{"model": "audio captioner", "vocab_size": 34, "encoder_patch_size": [4, 4], "encoder_kernel_size": 7, "decoder_width": 256, "decoder_fused_qkv": false, "decoder_qk_norm": false, "decoder_parallel_block": false, "decoder_inner_norm": false, "optimizer": "muon", "orthogonalizer": "polar_express", "max_grad_norm": 0.5, "epochs": 13.9, "warmup_steps": 330}
Rows from block 5 of the audio encoder of a small audio captioner, named by matrix and row number. Rows with one number belong to one neuron. Each number is 128 + 24 x the weight over its row's rms, rounded and kept within 0 to 255. All counts start at 0.
After each neuron's rows are labels from the 100 clips, of 14976, where the neuron reaches its highest value: "responds to" is what is common among them. Only what is clearly more common there than usual is listed. The data: chords played on synthesised instruments. In brackets: how many of the 100.
# fc1: MLP up (encoder.blocks.5.mlp.fc1.weight, 768x192), inputs 128-191
# fc2: MLP down (encoder.blocks.5.mlp.fc2.weight, 192x768, transposed), outputs 128-191

fc1.739 [138 130 153 111 143 141  94  97 122 130 102  96 146 116 150  99 126 125 124 117 104 105 113 100 117 115 135 108 104 105 125 132 110  94 137 119 100 112 121 143 136 142 149 142 122 131 143 103 132 148 132 116 164  90 168 120 123 112 139  67 121 126 164 114]
fc2.739 [129 109 132 158 109 128 112 168 141 167  89 142 162  86 167 144 110 134  91 134 136 154 160 159 120 122  91 119 115 111  92 157 108 171 146 154 120 133 117 128 135 130 116 171 141 131 162 134 152 161 117 119 105  99 123 135  77 134 105 127 162 160 163 169]
responds to: vibraphone-like (41); marimba-like (26)

fc1.711 [125 147 125 150 128 160 126  99 111  78 120 123 115 149 153 150 138 148 148 151 148 111 175 142 128 132 119 144 139 119 161 128 128 128 144 100 141 140 153 110 153 141 176 156 117 144 171  96 123 121 111 106 137  92 136  96 154 132  86 111 121 129 119 109]
fc2.711 [149 111 171 118 119 113 109 133 116 160 118 120 175 132 133 126  99 115 139 121 137  69 108 155 120  96 161 104 110 163  54 143 153 132 159 133 120 114 146 104 101 166 146 165 148 170 115 137 136 130 148 149 114 132 139 152 101 119  79 129 130 144 157 136]
responds to: the note A (67)

fc1.147 [154 142 137 135 106 139 121 136 142 169 150  80 141 117 124  93  98 158 128  87 131 145 147 157 123 204 115 124 138 131 125 119 113  82  99 122 134 153 138  99 150 132  76 130 122 143 135 100 126 138 126 133 143 142 111 125 115 122 108 105 109 152 146 129]
fc2.147 [175 103 136 109 136  93 147 143 166 153 159 143 116 135 148 100 144 122 161 181 105 150 127 144 118 108 114  93 113 144 153 116 116 168 126 113  75 141 143 124 137 130 118 131 118 100 128 134 101 117 130 139 113 122 114  82 104 144 165 189 137 150 104  99]
responds to: the note A (75); the note C# (71); the note B (65); root: A (37)

fc1.81 [129 119 140 129  89 130 140 132  74 121 125 163 101 141 118 148  87 149 115 140 123 121 104 138 117 135 146 130 156 160 106 112 120 140 145 127 141  83 108 184 136 136 104 180 133  91 139 153 142  96 116  82  97 124 135 148 121 123 113 110 141 135 115  97]
fc2.81 [144 134 103 116 123 119 119 137 151 126 103 160 100 144 148 134  90  87  78  90 146  78  95 182 109 128  92 121 132 110 102 136 116 100 141 149 109 134 135 139 140 131  89 137 134 165 147 107 102 110 142 121 156 131 152 141 102  79 132  93  69 164 120 138]
responds to: the note D (90); the note C (85); the note G (68); root: C (48)

fc1.703 [103 144 116 144 145 115 153 174 131  93 159 132 142 135 113 112 131 112 153 126 133 161  87 130 123 185  90 155 140 122 126 125 126  81 142 116 117 135 100 127  95 140 141 129 167 144 140 115 115 129 124 137 153 122 113  90 123  89 114 102 113 126 112 138]
fc2.703 [172  92 139 149  83  94 129 135 142 107 151 143 109 151  89 137 109  74 149 118 111 133 124 150 112 116 144 103 122 120 137 134 121 138 140 152 134 112 142  99 100  99 107 100 131 163 143 136 125 117  68 133 121 120 113 121 122 128 152 134 131  78 149 147]
responds to: organ-like (99)

fc1.468 [134 152 136 120 128 165 170 152 126 134 126 172 130 176 104  97  87 158 133  93 124 131 149 120 121 112 131 164 140 115 115 161 127 137  78 107 125 136 135 113 132 151 154 120 122 114 119 109 141 178 142  92 152 145  79 147 139 146 133 136 163 126 135 166]
fc2.468 [134 147 146 104 112 118 102 107 131 124  84 117  93 120 121 166 108 180 165 164 157  84 146 114 158 135 113 140 149 144  91 169  90  87 153 127 149 127 112 118 151 144  79 107 188 124 163 143 126 127 128 127 169 143  78 114 138 115  95  82 104 103 107 124]
responds to: arpeggio (75)

fc1.539 [104  89 109 122 104 143 137 123 140 158 157 112  98 130 135 110 106 145 152 144 167 169 159 136  84 146 139 140 133  87 163 148 124 117 142 125 114 117 131 132 121 114 133 144 105 135 128  51  91 142 117 148 150 128 129  98 127 148 118 128 134 166 115 134]
fc2.539 [176  89 171 146 148 104 121 159 105 148 113 137  74 121 134 135 159  94 134 146 120 108 134 135 133 151 136 103 148 132 152 123 119 137  67  91 121  96 153 146 149 103 135 135 143 122 116 145 113 142 123 125 123 161 169 114 111 121 181 122  93 163 112 110]
responds to: the note F# (76); the note C (75); text has "dominant" (40); root: G# (38)

fc1.245 [115 111 150 125  88 120 139  64 133 135 151 158  77 120 125 166 134  90  88 136 100 110 120 124 156 123 132 116 105 173 134  93 129 129 143 142 134 119 185 148 195 178 134 133 112 117 102  96 119  89 130 125 137 113 159 123 125 131 118 131 128  84 109 154]
fc2.245 [132  99 175 175 118 134 117 154  91 117 145 147 135 176 112 158 126 125  99  99 184 148 128 131 109 127 107 125 175 146 105 146  85  84 109  97 146 137  79 133 162 118 133 123 132 118 114 154 147 122  78 116 141 154 134 112 131  69 152 126 138 133 118 149]
responds to: harpsichord-like (30); diminished (27)

fc1.286 [129 107 127 154 123 138 120  75 111 169 108  98 102 105 100 111 153 104  80 105 149 168  84  92 123  80 157 167 121 137 148 148  86 115 152 125 126 126 113 116 148 129 142 144 123 128 100  96  73 149 113 128 118 138 130 105 131 164 128 128 148 115 114 123]
fc2.286 [138 127 126 113 147  90 135 139 143 189 120 123 140 164  73  98 135 117 119 142 113 101 155 100 160 129 121 134 114 134 107 123 144 171  94 124 151 131 181 102 148 150 107 152 120 122 104 165 180  86 128 167 118 138 144 165 153 141 139 108 111 164 142 135]
responds to: the note A (72); the note D (59); root: B (27)

fc1.405 [ 95 123 125 109 110 136 124 100 151 151 103  93 111 139 140 142 104 132 156 104  91 115 140  55 130  75 150  92  88 126 118 159  83  99 125 131 129 108 135 117 123 140 111 130  90 119 106 134  99 122 116 114 164 106 135  99 104 111 153 128 136 152 138 143]
fc2.405 [139  94 149 130 115 132 120 115 153 102 145 151 124 126 163 107 119 114 121 130 129 142 105 139 149 119 176 125  84 113 148 131 164 143 105 161 190  77 122 115 169 129 110 132 123 162 122 171 110 124 155 141  97 153 126 146  97 166 174  94 128 126 148 161]
responds to: vibraphone-like (31)

fc1.169 [146 118 126 101 157 118 129 110  97 154 117 105 167 132 167 143 113 120 131 102 102 114 158 137  84 155 138 133 127 138 127 147 119 167 119 142 173 161 144 179 125 145 188 153 132 153 126 131 140 119 152 154 139 157 141 114 141 120 159 157  61 154 105 159]
fc2.169 [133 110  97 122 152 103 138 145 183 146  83 164 155 140 130  95  90 158 161 109 130 125 128 157  98 144 143 193 126 107 136 143 140 137 100 105 139 131 134  68 143 118 143 116  86 151 131 127 123 107 124 129 111 127 129 190 144 106 118 104 138  95 146 141]
responds to: the note D# (65); the note A (64)

fc1.572 [122 126 134  99 140 130  97  84 140 138 130 160 118 117 117 161  73 126 170 147 167 122 141 104 149 116 142 170 161  88 110 128 149 167 122 155 157 132 121 166 136 146 148 130 174 102 142  76 122 110 145  87 116 142 182 144 140 164 140 141  95 113 151 141]
fc2.572 [ 81 150 108 107 122 116 139  99 187 153 123  95 129 143 153 100 153 163 135 148 120 132 141  90  88 124 140 141 116 122 138  97 131 139  93 144 158 149 140 115 151  99 165 141  89 131 146 151 134 149 147 159  85 167  94 122 169 151  78 146  87 139 156 123]
responds to: reverberation (72); text has "room" (72); text has "reverberant" (72); clipping (46)

fc1.731 [112 141 146 119 133 143 127 124 120 168 109 145 122 131 156 123 138 146 148 111 149 185 153 122 100 133 110 149 137 156  83 154 150 106 130 120 150 150 129 124 128 109 173 142 130  98 147 173  65 151 130 160  98 118 124 125 110  76 139 121 130 106 120 124]
fc2.731 [127  76 108 100  92 136 153 109 136 143 150 105 126 137 147 124 132 129 128 109 126 125 140 142 125  88 121 135 135 122 147 101 117 111 135 139 156 100 150 141  87 144 116 124 115 181  87 144 136 159 166 102 151 151 122 130 124 135 151 128 121  92 131  86]
responds to: the note F# (87); the note D# (83); the note A# (65); the note B (63)

fc1.335 [113 120 148 134 138 110 134  82 104 151 162 116 106 129 157 132 176 138  93 119 139 130 138 147 156 104 119 116 102  97  95 111 132 143 145 173 119 163 112 115 137 122 110 141 118 121 142 129 118 163 149 140 127 155 154 155 161 133 170 135 127 129 120  95]
fc2.335 [133 115 117 105 124 103  90  96  86 115 147 137 119 143 111 127 142 100  97 125 102 117 217 138 105 145 151 130 190 155 113 108  75 119  87 108 128 104  80  98 144 150 128 123 150 105 119 119 141 104  79 186  69 138 106  85 122 108 121 112 106 174 160 137]
responds to: reverberation (99); text has "room" (99); text has "reverberant" (99); vibraphone-like (54)

fc1.433 [ 85 152 122 172 108 142 150 159 109 120 114 102  92 104 125 106 180 140  72 119 100 127  92 122 117 165 111 119  92 114 122 136 124 152 136 176 114 142 130 170  94 128 115 134 153  96  98 133 127 114 142 141  89  91 183 134 164 151 148 176 112  98 179  99]
fc2.433 [116 136  97 115  97 129 108 112 160 178 137  89 128 133 113 164 138 127  80 129 146 140 178 110 146 163 103 158 145 169  91 140  85 106 155 139 123  85 116 123 143 110 111 123 136 115 159 118 117 101 138 118 136 113 158 125 120 121 162 139 123 187  98 102]
responds to: reverberation (69); text has "reverberant" (69); text has "room" (69); organ-like (46)

fc1.544 [104 138 129 139 162 121 132 100 107 156 142 168 155 171 176 104 149 128 131 151 111 159 157 127 147 122 121 162 138 177 110 146 149 115 109 133 144 172 163 140 107 104 132  92 135 127 116  97 188  97 138 126 118 133 140 106 104 145 104 134 128 156 142 106]
fc2.544 [125 101 115 140 137 137  95  98 121 140 145 118 128 136 187 127 133 132 122 156 132 146  96 137 122 122 170 108 132 115 144 137 130 108 147  66 126 157 147 106 136 171 110 135 104 137 140  85 132 109 110 111 163 161 102 157 129 139 175 108 139 120 119  98]
responds to: root: G# (29); vibraphone-like (27)

fc1.20 [150 110 126 138 137 135 129 111 110 113 145 125 128 137 130 146 116 156 144 134  92 113 126  88 107 121  93 134 111 140 149 118 129 134  86 124 100 128 129 110 141 122 176 150 121 109 109 116 109 158 145 118 127 156 148 106 127 113 141  83 162  94 108 114]
fc2.20 [119 141 145 136 138 124 104 128 150 126 100 125 132 161  84  76 141 148 156 132  89 174 106 160 135 133  93  87 118 105 117  92  89 127 127  96  95 139 112 107 136 105 141 118 181 143 134 136 119 154 123 166 146 137 120 122 111 127 136 142 134 148 144 166]
responds to: harpsichord-like (26); root: D (25)

fc1.720 [135 139 158 155 125 120 136 169 139 159 108 112 128 142  78 125 101 118 170 142 125 136 129 156 134 194 124 167 113 116 149 107 155  83 108 146 116 156 135 132 140 201 115 108 157 118 121 155 142 168 141 121 136 127 120 125 106 155 112 127 121 105 130 133]
fc2.720 [148  72 131 129 136 101 156 114  83 168 151  85 153 110 123  98 124 136 119 102  79 102 113 124 119 119  98  74  93 109 128 125  97 122 138 119 102 117 108  84 144 121 106 119 125  96 136 139  80 113 105 131 113 126  91  94 130 116 106 130 167 122 146 116]
responds to: the note B (69); square lead (45); root: B (36)

fc1.52 [ 87 128 134 143  88 138 137 115 120  96 108 131 113 115  99 129 106  94 146 140 119 143 175 104  98 109 108 108 142 157 125 154 132  99  80 116 130 144 160 151 154 160 129 154 125 121 152 153 148 117  80 136  88 161 119 101 136 123 125 140 166 134  94 121]
fc2.52 [143 143 179 110 164 141 108 160 101 146 126 121 138 160 126 107  91 128 119  97 100 106 122 152 147  92 133 132 143 141 114 139 140 117 105 161 118 166  82 168 118  99 114 129  89 125 145 158 126 159 109 140 143 104 118 151 111 136  81 139  93 144 128 144]
responds to: the note D (76); marimba-like (25); root: A# (25)

fc1.662 [131  94 101 111 141 101 141  83 116 129 111 129 105 107 169 162 117 126 122 164 147 143  93 165 154 137 126 130 125  90 126  88 140 140 104 145 109 165 157  97 120 123 127 125 129  97 147 124  94 105 150 114 139 139 119 121 153 131 181 135 106  80 140 115]
fc2.662 [116  75 132 147 114 107 129 156 111 119 114 107 119 139 101 138  95 135  87 161 117 122 119 163 107  76 134 133 109 147 121  98 133 151 119 118 100  90 139  86 126 112 113 137 108 160 133 164  95 148 104 138  97 123 124 126  84 136 125 105 100 113 163 145]
responds to: the note F# (93); arpeggio (79); the note A (72); the note E (66)

fc1.443 [153 116 132 109 114  93 103  79 132 123 143 143 100 125  91 124 107  97 124  49 123  90 139 102 140 118 127 156 113 127 138 123 177 124 179 146 131 127 113 109 126 151 182 126 124 118 148 102 119 127 149 128 115 150 115 113 147 184 149 161 106 147 150 149]
fc2.443 [129 152 149 110 137 109 118 133 105 123  99 142 156 116  92 145 118 141 148 149 121 133 141 120 160 139 120 136  89 137 138 108 116 130 146 134  94 144 182 130 135 153 122  95 117 141 165 106 149 139 111 109 136 129 149 125  93 136 151 115 118 122 149 143]
responds to: the note A (93); vibraphone-like (44); root: A (36); instrument: marimba-like (33)

fc1.163 [141 132 165 110 148 156 126 103 131 152 119 150 145 155  89 115 104 148 121 143 126 127 121 106 124 141 128 139 122 128 132 109 143 143 178 123 179 100 108 127 131 149 219  88 142 147 128 127 137 160 101 136 114 149 118 101 157 138 134 119 154 122 168 155]
fc2.163 [148 143 129 133 186  84 128 129 137 139 138 129  98 125 117 126 162 174 131 135 132  69  91 103 132 154 144 127  77 123 134 140 121 126 133 198 127 133 150 108 163 158 116 137 128 108 148 164 113 175 104  91 110 149 120 160 193 100 140 150 147 155 147 108]
responds to: the note B (68); vibraphone-like (47); marimba-like (36)

fc1.198 [125 117 128 169 126 110 109 129 131 116 185 145 116 163 153 122 117 139 154 162 105 121 120 101 127 110 156 151 102 164  90 114  88 109 124 135  94 160 131  98 171 142  89 132 132 100 126 116 128 128 146 121  97  89 118 108  93 140 153  95 140 137 115 114]
fc2.198 [110 111 134 119 112 117 141 139 160 102 125 120 161 166 141 123 130 111 129  99 136 115 107 118 127 122 127 172 151  91 147 139 102  99 139 147 167 135 166 160 151 140 129 180 139 177 132 120 102 163 105 108 141 112 167 129 131 134 146 111 125 103 150 106]
responds to: the note F# (72); the note A# (71); root: G (43); minor-major 7th (42)

fc1.717 [100 103 121  90 118 153 137 125 122 145  84  95 131 112 103 139 136 100 142 104 138  73 125  84 130 135 132 138 116 120 172 115 144 137 103 113 140 118 108 114 122 119  94 121 150 144 114  77 152 111 147 106 120 140 130 124 128 146  99 142 123 113 100 113]
fc2.717 [105  93 121 147 118 145 110 123 118 104 128 192 132 128 181  90 138 167 123 107 161 154 115 102 164 120 134 142 142 146  92 140 139 154  90 132 112 138 162 138 151 145 145 122 117 141 124 129 117  84 124 131 103 188 173  98 137 120 124 137  86 125 135 156]
responds to: the note D# (74); the note F# (72); the note B (65); root: B (48)

fc1.423 [108 107 189 156 128 135 129 126  91 132 128 117  74 112 192 132 145 119 156 118  96 110 149 141 156 107 109 131 145 155 128 128 108 112 106 134 127 159 141  76 133 114  97 131 101 131  97 151 138  63  99 131  86  93 119 120 126 123 182 171 148  95 146 106]
fc2.423 [147 112 136 116 138 110 138 145 109 170 152 148 126  86  99 178 130  97 120 144 158 167  87 137 185 142 134 145 127  95 125 109 164  87 111 174 122  95 121  94 178 126  79 115 161 134 163 109 131 178  86  99 120  92 174 175 141 121 150  94 147 138 144 115]
responds to: root: G# (31); marimba-like (29); quality: minor-major 7th (26)

fc1.482 [164  84 142 136 150 127 120 104 139  92 129 110 133 109  80 137 148 141 128 111 154 115 148 100 103 141 166 136 124 123 113 149 126 128 132 151  90 137 114 174 115 132 129 104 131 113 124 137 112 182 178 177 132 141 103 101 135 155 154 130 120 133 177 123]
fc2.482 [133 129 149 111 114  89 112 121 122 139 176 121 114 122 151 139 131 141 116 115 124 164 121 103 132 175  81  96 137 124 135  79 128 114 109 137 137 116 110 139 152 149 115 148 130 118 146 125 122 141 149 119 124  66 141 121 126 153 133 139 117 164 152  90]
responds to: the note A (86); the note C# (80); the note F (59); minor-major 7th (45)

fc1.59 [134 147 142 146 106 118 102 103 140 134 139 135 149 119 131 121 140 100 116 137 127 164  98 104 110 149 131 131 147 140 173 112 102 125 152 116 112 107 102 134 120  99 110 148 154 113  87 118 164 134 107 104  98 147 160 115  93 174 126  95 152 133 163 189]
fc2.59 [109 131 124 104  85 150 139 137 138 128  97 130  98 109 146 158 156 132 139 149  78 151  80 135 132 182 138 169 197 136 129  98 117 123 111 189 154 152 153 152 138 135  96 145  99 104 142 146 120 100 128 132 130  84  99 135 116 115 112 142 141  62 128 102]
responds to: the note F# (92); the note A (69); the note E (68); dominant 9th (34)

fc1.701 [123 155 155 109 114 152 108 100 121 132  81  99 130 120  83 154 138 127 155 137 145 106 135 133 103 141 147 130 141 119  68 183 156 132 145 132 125  79 129 121 117  90 143 107 159 107 151 101 100 111 125 156 121 161 129 101 129 112  95 126 105 123 107 131]
fc2.701 [ 78 122 105 153 161 102 129 109 107 118 126 170 127 114 103 116 146 166 174 152 151 117 141 174 148 154 110 145  96  96 116 104 151 122 140 148 136 129 130 115 125 116 141 143 101 142 126 113 168 149 153 148 144 121 129 109 148 144 138 145 158 117 131 150]
responds to: vibraphone-like (41); marimba-like (31)

fc1.145 [148 141 104 101 131 108 138  93  82 116 138 173 126 106  86 120 197 154 140 121 170 127 113 117 159 119 140 106 135 145 150 152  97 166 113 153 128 160 143 133 116 123 106  96 173 138 173 151 126 152 128 118  92 135 144 112 128 153 144 134 126 126 126 124]
fc2.145 [156 123 100 123 157  95 115 124 136 117 108 142 162 140 129 151 129 103 117 150 120 160 126  95  90 142 137 169 140 126 163 130 153 108 103 138  88 128 141 106 128 144 157 113 153 130 131 119 130 162 147 124  87 102 140 186  86  96  75 144 114 151  93  97]
responds to: reverberation (98); text has "room" (98); text has "reverberant" (98); marimba-like (48)

fc1.674 [168 139  91 121  83 140 140 139 141 107 108 128 167 120 143 132  80 143 105 132 130 122 161 145 104  91 137 152 129 148 141 120 117 104 145 161 179  93 130 142 128 167 131 123 160 135 141  88  97 147 177 167 109  99  92 112 148 103 119 137 114 151  95 128]
fc2.674 [116 111 137 116 100 166 106 129 134  74 112 117 132  86 147 147 125 132  82 141 107  92 101 124 161 103 141 118 109 130 105 159  83 130 110 148 127 124 137 139 109  87 106 120 135  87 136 126 150 156 134 129 101 124 151  96  99 117 150 173 161 142 145  93]
responds to: reverberation (69); text has "room" (69); text has "reverberant" (69); clipping (27)

fc1.589 [ 73 109 147 144 153 137 114 122  79 152 204 138 117  99 198 119 202 142 107 106 109 122 134 136 142  98 165 128 110 153 171 115 131 115  97 130 120 187 135 191 133 113 130 138 151 135 141 101 154 105 128  97 151 127 141 137 109 117 108 170 109 109 146 163]
fc2.589 [ 95 106 125 127 145  89 128 123 151 112 119 135 123  90 131 136 169 142 123  98 108 137 136 182 108 131 118 142 138 121 106 112 132 110 158 133 161 134 148  60 112 186 137 110 115 135  94 115 133  99 138 156 136 114 126 181 144 107 101 124 138 179 129 119]
responds to: the note F# (66); root: G (28)

fc1.90 [138 149 145 136 100 134  76  81  81 125 133 138 144 148 128 124 180 167 151 134 129 147 135 102 135 166 152 115 132 109 145  86 139  94 110 134 101 115 134 128 110  94 158 129 161 164 129 153 110 122 138 126 110 113  78 121 125 134 156 121 145 110 109 145]
fc2.90 [121 122 116 151 125 120 122 144 169 160 125 149 142  88 136 118 108 156 125 111 115 144 115 104  85 104 120  84 125 136 101 110 105 123 174 101 123  90 135 138 150 145 161 115 113 120 126 129 146 101 102  99  85 103 136 178  87 127 119 114  96 109 133 134]
responds to: reverberation (85); text has "reverberant" (85); text has "room" (85); vibraphone-like (58)

fc1.89 [161 118  83 106 160 148 163 106 132  99 144 120  96  79 115 120 119 147 128 113 113 108 122 117 111 111 123 141 115 127 166 129 136 135 100 154 123 128 141 165 115 119 151  84 156  85  74 150 159 163 120 143  90 123 123  86 171 116 150 141 144  85  56 102]
fc2.89 [159 106 130 169  99 109 134 180 104 123 141 130 160 158 126  72 118 150 118 125 136 142  88 150 129 153 101  74 140  83 162 115 128 120 132  99  99 120 107 123 106 108 171 127 128 158  93 161 109  78 104 121 128 133 111  95  91 112 141 100 207 136 135 148]
responds to: power chord (31); clarinet-like (31)

fc1.285 [127  82 134 120 126 157 111  89 100 118 108 121 126 167 131 125 106 123 123  92 101 123 127 159 138 115 132 124  94 141 100 162 129 130 168 137  89 143 162  73 107 113 179 119 100 105 125 114  89 144 131 135 128 169  90 113 139 109 148 135  49 108 143 121]
fc2.285 [144 105 126  80 109 110 149 142 104  98 148 112 167 126 142 115 139  99 169 131  95 115 142 128 148 155 102 105  91 106 139 117 134 128 155 113 139 151 157 139 116 115 130 136 109 116 118 128 155 118  94 111 147 126 115 190 127 124 118 140 153  79 131 154]
responds to: the note A (96); the note C (94); root: A (63); marimba-like (34)

fc1.509 [ 65 137 138 121 109 151  98 139 108 145 162 117 139 101  92 127 131 115 144  91 113 141 131 115 107 120 143 152 108 119 141 121 132 145 134 120 125 143 133  96  95  81  57  85 145  99 140 148 138 168 142 167 144 105 137  93 127 144 118 124 111 134 151 116]
fc2.509 [128 117 165 119 137 139 141 122 132  83 182 107 116 129  88 107 129 126 110 116 125 120 116 113 126  95  93 124 109 163 158 170 126 136 100 179  94 148  98 170 148 127 113 123 160 132 132  76 134 103 119 134 113 119 192 169 144 144 151 144  60 159  73 113]
responds to: arpeggio (79); the note F (78); the note C# (60)

fc1.652 [121 126 115 129 155 128  71 153 103 117 112 169 135 161 133 125 107 137 110 133 150 119 117 107 157 129 105 134 130 148 109 117 136  90  83 165 127 111 147 124 103 151 152 166 129 108 114 113 121 158 130 130 151 165 119 120 114 133 125 124 138 131 132  82]
fc2.652 [136 139 125 116 146 116 127 121  64 122 133 116 164 114 165 155 140 137 126  84 109 149 184 144 139  96 157  89 143 121 117 142 104 153 138 151 119 107 137 139 100 136 149 135 113 146 138 161 125 131 155 129 152 118 141 122 148  91 142 167 110  91 121 146]
responds to: harpsichord-like (48); clipping (28); text has "clipped" (28)

fc1.271 [137 108  77  94 141 139 161 160 133 150 127 171 136 145 149 152 127 159 144 207 120  90 128 127 115 151 157 161 119 153 154 103 128  95 151 155 140 131 129 126 124 124 113 155 146 127 127 124 120  77 133 113 127 153 131 112 148 123 192 139 129 132 117 136]
fc2.271 [174 110 119 144 115 129  92 124 149 137 138  86 148 101 132 146 116 121 109 155 171 119 129 109  94 137 128 129 118 108 109  89 109 157 133 128 126  76 191 128 137 124 156 107 169 147 110 152 121 170 120 130 140 133 128 147 132 139 104 174 108 173 110 157]
responds to: the note A (62); root: A (34)

fc1.625 [140 163 129 137 116 127 131  86 110 123  86 136 116 148 136 112 105  70 149 112  99 101 105 174  97  89 119 130 110 106 123 125 164 149 149 131  99 121 144 110 141 160 135 111 138  87 102 171 163 100 126 136 121 125 109 121 176 137 107  71 140 106 124 127]
fc2.625 [123 131 157 131 123 107 116 126 144 132 172  91 100 126 104 147 110 101 120 100 135 161 111 139 135 164 139  85 107 100 126 129 127 127 138 120 143 100  70 108 120 103 130 117 136 128 113 133 151 166 136 119 117 153 122 163 140 104 134  89 107 113 114 120]
responds to: the note G (61); vibraphone-like (33); marimba-like (28)

fc1.5 [112 143  91 100 116 116 121 121 141 146 119  97 138  95 127 121  97 167 137 159 135 137 130 110  94 145  75 129 123 141  99 133 141 183 194 137 127 121 122 139 108 109 137 115 146 123 123 131  77 139 127 104 114 130 103 112 139 110 118 155  99  79 107 167]
fc2.5 [109 188  84  92 122 130 112 167  97 136 101 131  76 137  96 117 111 104 178 100 130 135 155 127 118 138 122 153 118  96 109 121 125 134 183 150 148 134 134 119  93 140 105 132 122  79 114 133 141 117 138 169 120  95 165 137 153 126 150 174 134 140 139 146]
responds to: the note G (91); square lead (34); root: G (33)

fc1.202 [ 64 158  98 133 136 124 123  83 125 118  98 107 132 158 130 157 120 113 137 145 155 117  99 157 153 137 142 130 135 127 150 103 130 171 133  73 181 135 156 115 132 105 154  82 155 134 111 125 115  74 106 130 137 119  98 146 138 137 109 153 101 105  96 173]
fc2.202 [161 119 114 120 176 100 108 159 106 134 139 107 143 136 120 106 172  92 131  95 144 151 160 146 114 112 132 129 105 141 139 127 155 150 130 116 126 134 167 103 140  62 178 113 121 152 135 126 146 102 134 173 111 146 158 110 119 150  60 156 104 121 149 135]
responds to: the note G (90); the note B (84); minor-major 7th (67); root: E (57)

fc1.206 [142 151  98 123 135 168 130 162 131 105 147  98 106 133 136  95  90 145 162 163 127 116 108 123 146  94 115 127 162 107 115  91 140 182 148 143 106 115 146 144  96 156 149 112 149 111 159 115 126 130 114 104 136 137 194 130 148  99 140 133 148 129 115 112]
fc2.206 [145 138 110 122  79 113 157 160 134 146 118  79 163 141 117 100 146 127 109 142  83 140 117 147 136 131 131 208 178 151 111 116 116  81 115 156 131 120 127 125 158 146 126 155 156 139 129 142  87 127 127 137 144 156 143 159 162  72 140 121 156  91 104 135]
responds to: organ-like (30)

fc1.642 [ 98  74 121 108 114 142 121 139 139 125 138 137  99 127 150 147  98 135 143 143 140 147  69  79 106 106 118 137 129 140 139 166 122 131  99 140 161 162 100  85 127 117 132 118 132 135 102 160 147 125  73 194 128 104 121  92 104 144 132  99 113 120 119 135]
fc2.642 [127 113 131  80 127  93 108 103 154 141 138 131 124 143 120 152 154 117 146  93 146 135 130 133 113 104 101 119 113 131 190 107 125 135 155  86 140 130 137 121 111 136 125 112 160 155  99 106 154 128  69 129 130 125 107 117  84  92 130 185 128 117 107 118]
responds to: power chord (42); root: D# (37)

fc1.756 [104 119 114 134 145  94 128 113 136 160  89 113 161 146 153 140 107 140 126 114 106 141 123 163 123 135 125 110 126  73 178 122 137 140 128 109 126  95 125 118 143 106 139  90 118 105 110 151 140 139  87 154 126 133  98 149 131 118 129 171 121 148  90 160]
fc2.756 [ 83  89 147 143 141 142 111 103 117 147 164 158 143 125 119 105 168 133 125 107 167 138 123  87 120 118 123 100 108 121 110  84 191 125 156 139  96 126 148 148 119  91 161 140  79 155 124 148 141 136 140 136 112 116 123  96 124 165 102 171 151 123  76 144]
responds to: the note B (78); root: B (34)

fc1.352 [122 130 144 121 149 116 152 134 143 127 134 122 186 130 141 113 101 115  93 154 169 140 152 106 125 102 131 147  77 146 140 128 104 128 170 102 128 102 122 117 131  97  70 142 121 148 143 145 141 127 108 109 173 118 102  91 105 132 122  82 160 161  85 104]
fc2.352 [152 138 105 115 131 145 129 102 136  87  92 153 130 138 151 119 160 136  75 109 134 106 101 132 182 113 139 138  77 149 154 146 176 170 143 174 119 135 141 134 148 150 137 118 100 123 160 115 174 140 137 123 123 115 154 131 123 111 141 161 152 129 125 135]
responds to: vibraphone-like (41)

fc1.8 [117 133 156 130  87 104 169 127 141 144 153  82 182 122  81 148 144 107 131 125 117  99  87 114 151 187 144 174 122 137  99 107 143 136 128 138 137  97  93 143 138 110 149 122 116 104 137 104 129 146 149 156 153 141 104 120 170 151 110  95 132 159 104 157]
fc2.8 [ 64 128 158  89  97 115 107 118 181 161 145 115 116 117 110 137 146 128 129 177 122 155 127 100 118 149 160 152 107 162 163  84 119  60 119 103 117 109 130 124 126 118 126 131 109 179 137 138 152 128 155  74 152 150  92 114 139 163  95 123 108 132 163 115]
responds to: reverberation (88); text has "room" (88); text has "reverberant" (88); marimba-like (32)